Weights of a small class-conditioned image diffusion model.
Model: 32-pixel images, arch unet, norm groupnorm, activation mish.
Training: 4500 steps, batches of 64.
Rows from block 3 of a small class-conditioned image diffusion model, named by matrix and row number. Rows with one number belong to one channel. Each number is 500 + 40 x the weight over its row's rms, rounded and kept within 0 to 999. All counts start at 0. Numbers have three digits each. After the name is the row's rms in percent of the matrix's.
After each channel's rows are labels from the 100 images, of 14976 (inputs lightly noised), where the channel reaches its highest value: "top examples" is what is common among them. Only what is clearly more common there than usual is listed. The data: pen-drawn characters of a made-up script with 800 signs.
# convs0: first 3x3 conv (model.enc.1.0.convs.0.weight, 64x64x3x3, each kernel summed), inputs 0-63
# convs1: second 3x3 conv (model.enc.1.0.convs.1.weight, 64x64x3x3, transposed, each kernel summed), outputs 0-63

convs0.42 056:431511455516444477531503512538569487547491476526495398416530456494499508437447493449524472481482512491517571526449550483512524505557484417488565475511517512554518529456484538552454520470575530
convs1.42 104:566486513412493475479460479435472504430526479510490435444450494526484445535482494534447517510498484494538470529485460552420506576439536577499452551525539532505486503511497441478562485557441536
top examples: dark on light; one stroke; only straight strokes

convs0.53 092:466528473495501503528487487506511511565515457499524513431441546573449537520514445521537435503532488477476492484528494517435547460482572471513466518506487437548493506598507551602601487546483486
convs1.53 093:512492511476546531459562501515556538535493592532497525509575429471602497443535540482458559490453520467510518544552468408499502473541452547481496449522570518464511512450495539500459512499528529
top examples: one stroke; only straight strokes

convs0.2 077:469540487536567538491520453506553535544443491431505487459425551507509476482569514455457488533483458550507439459500435431521444418525490524534495455527529451502579506533501495531574524459481518
convs1.2 104:531497507455511478495479509500496543444566534554490468499503541494443510523393530531468513456527548437508461516442462547457568560438524470485403504529520560451464514436512465441473459517489497
top examples: dark on light; only straight strokes; one stroke

convs0.50 083:487460599460453488496532531507507504507590568480535531456593473479550493497494443468519505514517476459532509501439483559459554593456526506506513507487555583526445558494493460526494457492500535
convs1.50 089:541513460558565485461508498447478491554467458573501510579472503548460539497502543577519490500496441542534532513579503460518430456587510532523524471514445462547447517532493552457529457517536467
top examples: dark on light; thin pen

convs0.30 135:461480485506636497463471481482514467497477469470518512493523469470485507495447591491456487482503486491429454458496411473462431420444485483489419486526512492441518487457547522473532551488550530
convs1.30 085:455540498496385476538486523528525476483494487525449480465478540509511514532539415449536535475479540546522529490559556488487532462521446472532563534526556632519446498492495427511508463516491499
top examples: dark on light; thin pen; only straight strokes; one stroke

convs0.59 064:490533495504480548520443434557484462535433488478436482506488463487495500510485508475514502563536570532521496496534532465454501483457571468402532420474473404489538457513550515572515535445448484
convs1.59 125:522507504508521447481509543462548556474568546555518450495532507511464502509412508501522485465486540395476482522515457507503547535441493472447456525555511616503442497478467473440556471538488555
top examples: one stroke; only straight strokes

convs0.37 069:609506546467472536525433497460465541456458516553486568459518541520495433490469559538459481531493522493469461587485464412402511495471527468460482523529474462501529510505527481477541508540475453
convs1.37 120:452513471535524462478473535521542471475456540409482551547492516384446496492545509457544507516483533483458500417516516491539517453530434473462526499515509511486456575517468537473465506383505523
top examples: one stroke; only straight strokes

convs0.13 087:571494513472530534479482507508485496476480458487473545482529559487479433534558487522459452487502517543543518483553486510456464468458505545587437491546500445380468478438507542457432577525485538
convs1.13 124:518568497528548506523553551519567540538515552607541539546558498518538513515534527551516547512520531532586563552521517547558481524557489597483520468522455467496519530527489523520479537532507485
top examples: one stroke; only straight strokes

convs0.0 133:470486498466545470502439486450503491468491513505453535489528534471465466446517545508490449507501554434450447441532447483468511456432493435399491536544549517484542499442551546489454570464569533
convs1.0 076:407560467469476500463517504547481511499430526576489519489482467557555482462492423509486546494477528529553559556540602489484465512486512489468556508507477567568508470463511478568523457554487523
top examples: dark on light

convs0.12 080:517534455457555508477466515435557481483460487523516530487483533576500495489480548514488500574455592462421437504557452464526462478463511522457438583528529461510549467434512534457522548470498518
convs1.12 095:435573441526477500499448500531506417447433497460457548543511485402471468476542447463485522480499586523510528428492507474496525478511455464452549498461461591524500516489511494556482471519503452
top examples: dark on light; one stroke; only straight strokes

convs0.21 100:516458542490477492504514454475495524437493561491501494477499457558473462470502503500445515508464469486475427458452457496486444449438399464464465552550562601558522566488518525521478539513544557
convs1.21 127:513447491509452490520507501507492458551536423499522529522482546437496568543512530518485372464543441462427513532472548543539521524542562504579503537463524439448537475482550527471475489514516529
top examples: dark on light; thin pen; only straight strokes

convs0.14 082:482500520495529509474493472442457466406380468505517531505545504527469539445527556490502500540460500523526592537542486346450554501483545500478508482503509492484482495507488467537546512514522480
convs1.14 090:517531473505500442547500557511520531562496515493522504505471513433547515496567479470499498466437496447473457495500508470634478534553456535468498491503501488469471469511458553427370502450520526
top examples: dark on light; only straight strokes; one stroke

convs0.11 130:480520475440538472510447488460543521539426484495468583449520541479511498475548480480461491538434525452470439472505458472433541526432491459444505546562531495482546540473551548488462575487563539
convs1.11 096:500510429483532494466562486557500462548423528600471560583487568588545494497502449505516514490471517526495454546505542485531491532526498447497490500506429536554493463577466471553506500528470473
top examples: dark on light; only straight strokes

convs0.3 091:521488534412506491520511514469533493430523548475468550452490526524470489529621500508478489529491522527537494515541450494483517495452521540519489545466577527539444473409483506466388579488509494
convs1.3 068:452582492551501476516481502505466473473477464552488477505537451500578454446403462462511475469519488469530611512489487522564473483487517495415521454493457494480525492506504598516467456492461564
top examples: dark on light; thin pen; only straight strokes

convs0.16 123:479495456483560500484477511454483487494468463481492509486508503498491487491467585463445423509490503510470500488506505476539490499486531515485491596532506476488464446420555653451466609459514514
convs1.16 106:517586512538526499513564521522539514526522556616521556559569499538553514514538507556512576528495529556566544576504509543474486497537528550489547455548478493485509549529485538521471489545500476
top examples: dark on light; four strokes

convs0.31 099:498509517484461489524524495501538521466491518506489497512473447457506444526460462515511514488493463454475430432483424519475436439424416443494422511539522579521549574525501517534530519563552570
convs1.31 144:553429492477449538495484486477448473527525424472545505527473565547462552539494544521434423522553411526444521507438514517524524491535551472568470539487556438515535480534564518500475528506517488
top examples: dark on light; thin pen

convs0.58 063:452462527469484482509452547447429509471498467506431517444450473481510509510473518452514502513506594549551469544536478513506572539457505470400531538460507451550481383508481508474528469477528471
convs1.58 116:464504445564485508488483501540567470523469530407533540544508523402426498493521519455524446566461528483396496433540525474479499501496446447479525521519522575495506554498495523520543487463542510
top examples: one stroke; only straight strokes

convs0.4 084:464460478484543465516482511532509529513382509481530568483470620499515467487528518496493445486461531527486516554548480370471506522571565539525478497516517485487486454505483562474475523521545519
convs1.4 076:557554546493494515530474547493503574502569492472502540519558441453551529499541502535533512523540562488549452383504521526591525488426471444431466465479505472512481501454458535477514528520484503
top examples: dark on light; only straight strokes

convs0.61 085:465498480488534529548485524531467504561550454533521466506445499514431531526557591511491424500511516572453525473519508499399541493478504400506483509495506464476564411496563521529477507521474457
convs1.61 087:456539520504548478506484510524512557514497537575540573490557480551511512480411472500499582493509548481530514551567485481526471481466479566440450410535401532493455499484450458507467484528497522
top examples: dark on light; only straight strokes; one stroke

convs0.51 103:532509510538486500463515519521505532493623605513492512516583524569483495485471436499461569578536458523499491506568507561468553496500489478528502530502553503541529490474509435488480472437572510
convs1.51 145:535531520508526482515577527520560557514515570551539549549549476556540488500532478525505562541497542531606557548473522528510499515541480582476559433510436467536522506493431489500454531492515488
top examples: dark on light; one stroke; only straight strokes

convs0.33 094:513545506504502533540483497497551489515476525529491559544524675516513536450499486497461462569472486486458421461526482436458471542510517462543518464494540573521524487452479489491488504513575468
convs1.33 072:521545512495497475486533530489536591408538503547535469465485371509465461543463490494533532464497515482563545471452502470558512503481485540392470427522457463489496462477460456491503471512474507
top examples: dark on light; only straight strokes; one stroke

convs0.57 069:444519523479537498542486572437439535503534460460457413508487453471547569537511532455520467507487533541470539453522485503443546498571485412500507449460503465485518409469506470464463531499563510
convs1.57 114:518540475409511526514554504531520477442433521530539539458485546572423488510446489566497527508497567458498490545514470460527529542413502472470493488538497571520513547442504460536565501521434461
top examples: one stroke; only straight strokes; dark on light

convs0.19 130:484498453487569498482479503453473478502483465480468508476512481487462478473471591475470428508492515498463474467512460469477479476483528499453468579544519486492475447439572640454483605467515528
convs1.19 106:522581521523522512534563538505558527527488572598520552562573479532547504502522511526512549505504513557561545563486554550485456510561528558476579481510488474472509532537500519523486531566527495
top examples: dark on light; one stroke; only straight strokes

convs0.52 062:515490462428512479521418527484458482472489503452464570476487454479472499479456495507529503512508517530547441517540440518517466470417477490428503514504566455573559465539526501614485424526536495
convs1.52 110:487537492518502466473480456475529496566549534460488513488569476389557525470542508463496492458481507414443500388533496498521543472487466444512449512531524519447431529475494516422485504479521560
top examples: dark on light; one stroke; only straight strokes

convs0.18 079:427434509435532465515437487471489494525471519435463539474534479465529557564470523525484422456455452500501559521447561510537500500545540513515525548540540537454513493486528541463407518457453551
convs1.18 107:584480502558460519518567561435508464500488491531539516568503513573516498486491530548492469528560462523513551515477501538571487480545607566508485504518514449600516535504513543514477536531555495
top examples: dark on light; thin pen

convs0.15 062:465487478507492466496506536494564500488477482488433510443529462407490453489499443444524410477453512481523519545490512424581535537522486498522617513544506533486508477483446538401470508501526517
convs1.15 094:510448489498517564473487492512445491492470443452547494460531451543494490522509563496468527515519448545519540493507504511414449472477463510505490468457462430547487566545555492586504524450420399
top examples: dark on light; only straight strokes; one stroke

convs0.22 105:512465453504545536489502532463526438444499487460532463486502500502461413485456562467415452526455497585539525512558512511540528576500582533480544523506507490486530470442521507455440581455486510
convs1.22 066:469517471464428503539521457505441524529513491543469573516538525543510569531475487580492483497550506495467473551396539491557512449515523465509458505473471486471516533494600470559496436551503430
top examples: dark on light; thin pen

convs0.27 155:470493464495596499469465468492518490489506466489510492520505478477493490491468557469455470479503504466438410442483420480431419445455454467469429529559536521520544524478544560500491573508543563
convs1.27 080:501497463493399513532457457525463453408477475488440496500472549471445552533471461506528517513507491545475524479539526541516562454499537432555513569502582574488437526494516465495470425490473493
top examples: dark on light; thin pen

convs0.8 069:480485441515549526509472487523496494450461503413447549466532630457437496497562503475487492530459484516464470573484488501470462454466466514435518424537522468423501483548504496518479550526557494
convs1.8 076:481454480495505462488542514457501474484480565583500543530563422470588465459500469525504553519523475478585591479543513512530491499540553526465463508527476515452439467502443544486423447505482532
top examples: dark on light; only straight strokes; one stroke

convs0.39 068:506548558466483567488550474526490471522440478577513466458503518627506563535552564520480523502482532485494502524470455398416539507461580519467486474491496506545486522483529516520502541539504497
convs1.39 081:513554512584491461490497557479515522495477556515465417508516522463463480450487449431542488436450507510501515479517531495624458479543475514468535458477484548557484493553443438491473492578533485
top examples: one stroke; only straight strokes

convs0.47 100:514562554494507512535448441484495554489520494590483475481516516622539568462507538552503492499535545404471441470483451476448488438479562461451473483517495489454509509495496484437518480514448503
convs1.47 107:429504473525539508512504518559560460471466576468514566514479447384483480482515465477520547500470488558519526515537547469502452488488450520494569473487466531471502440489442535486465445400456495
top examples: dark on light; only straight strokes; one stroke

convs0.5 077:500539480498519486539489463454529526469522535538465417443494523471480495480473458426533484500500493426525461467512433517447482474455526498480425474614563512431543535473540520489576509537523561
convs1.5 077:451438506517537474454554493518545558529503519472497543514550493551547469533557523533470514494512450505564563590421545441497456455524577501458530514516502472517520465522535501534425540477558552
top examples: dark on light; thin pen

convs0.23 088:487472514482506492490483525447514501493399487462468521465496516522539512472501513520485546542465478479525529523559531320579515502538543528536582516537457491452500469542534563503481495480504524
convs1.23 121:573460504479472510545532505499490492527522470501552534533492541562463569513555523518456454517529455509408454460430452441545513516499532456519388496504567409496544502481518494461474520490492464
top examples: dark on light; thin pen

convs0.54 078:491527435517500544548503537536528521487536517451495569506477476442474500539443494483459525548479473560480473439623457489429523456436499452463516509501602531509563483502537454498514537512542513
convs1.54 075:501497529481529446439491493436550573456571594561549463544534457535467483490431552555523531520542572422483498540505469489499551524484506501434483492513447554545473490482496534502544488531484526
top examples: one stroke; only straight strokes

convs0.29 072:473449483440514464476529542397452477491516486510434503468442526479530512485565519504471467461532488406451545481466446485502452505523479530550453497486571462486581468476574532471463529500532561
convs1.29 102:514547478498462558512491514513517474478462385458566518497497531495424529544457530473479514502457485575466576477497538470553564435484460419489521519520502479525532565508539506573530558475521471
top examples: dark on light; thin pen

convs0.10 071:491455533504514507429530592520547535529440449471547525524468552445464494539511474471483508495431487455473450451472511456518449450425436481438486507524471555545504572473465480515527537572507535
convs1.10 072:536520413532531555537528547533470476511471520451508450486499541548422494521518533435480488581459515530465479507473430411539534478492495473461575438480520490471554519519488517515502544466518406
top examples: dark on light; only straight strokes; one stroke

convs0.41 091:522529479526525478510477484484472514457422513513517522533534552524443488458591494514484487585467543514420525453496475412429505398481495445457527468489499548463546544522516481477546529500505428
convs1.41 114:453507541471516477487506505470539559487545513516434497450464430454578504507477469475524531423488522426571467481509485522528491564470472563462486452495464503438460433464468492408501474514472573
top examples: dark on light; only straight strokes; one stroke

convs0.17 182:472508470490578510481465495458478491488480467482472509472519471480469473475484577472470460509488524476459450458518456494433473452451467462428447565543528498475493469451551626461506597486524543
convs1.17 094:535565478537492496533552477558532489528477578583496548553504492566552501518508437527520536515483550527524502574503530574444455546552520536533544470529459554494495518554474468538437520542541463
top examples: dark on light; one stroke; only straight strokes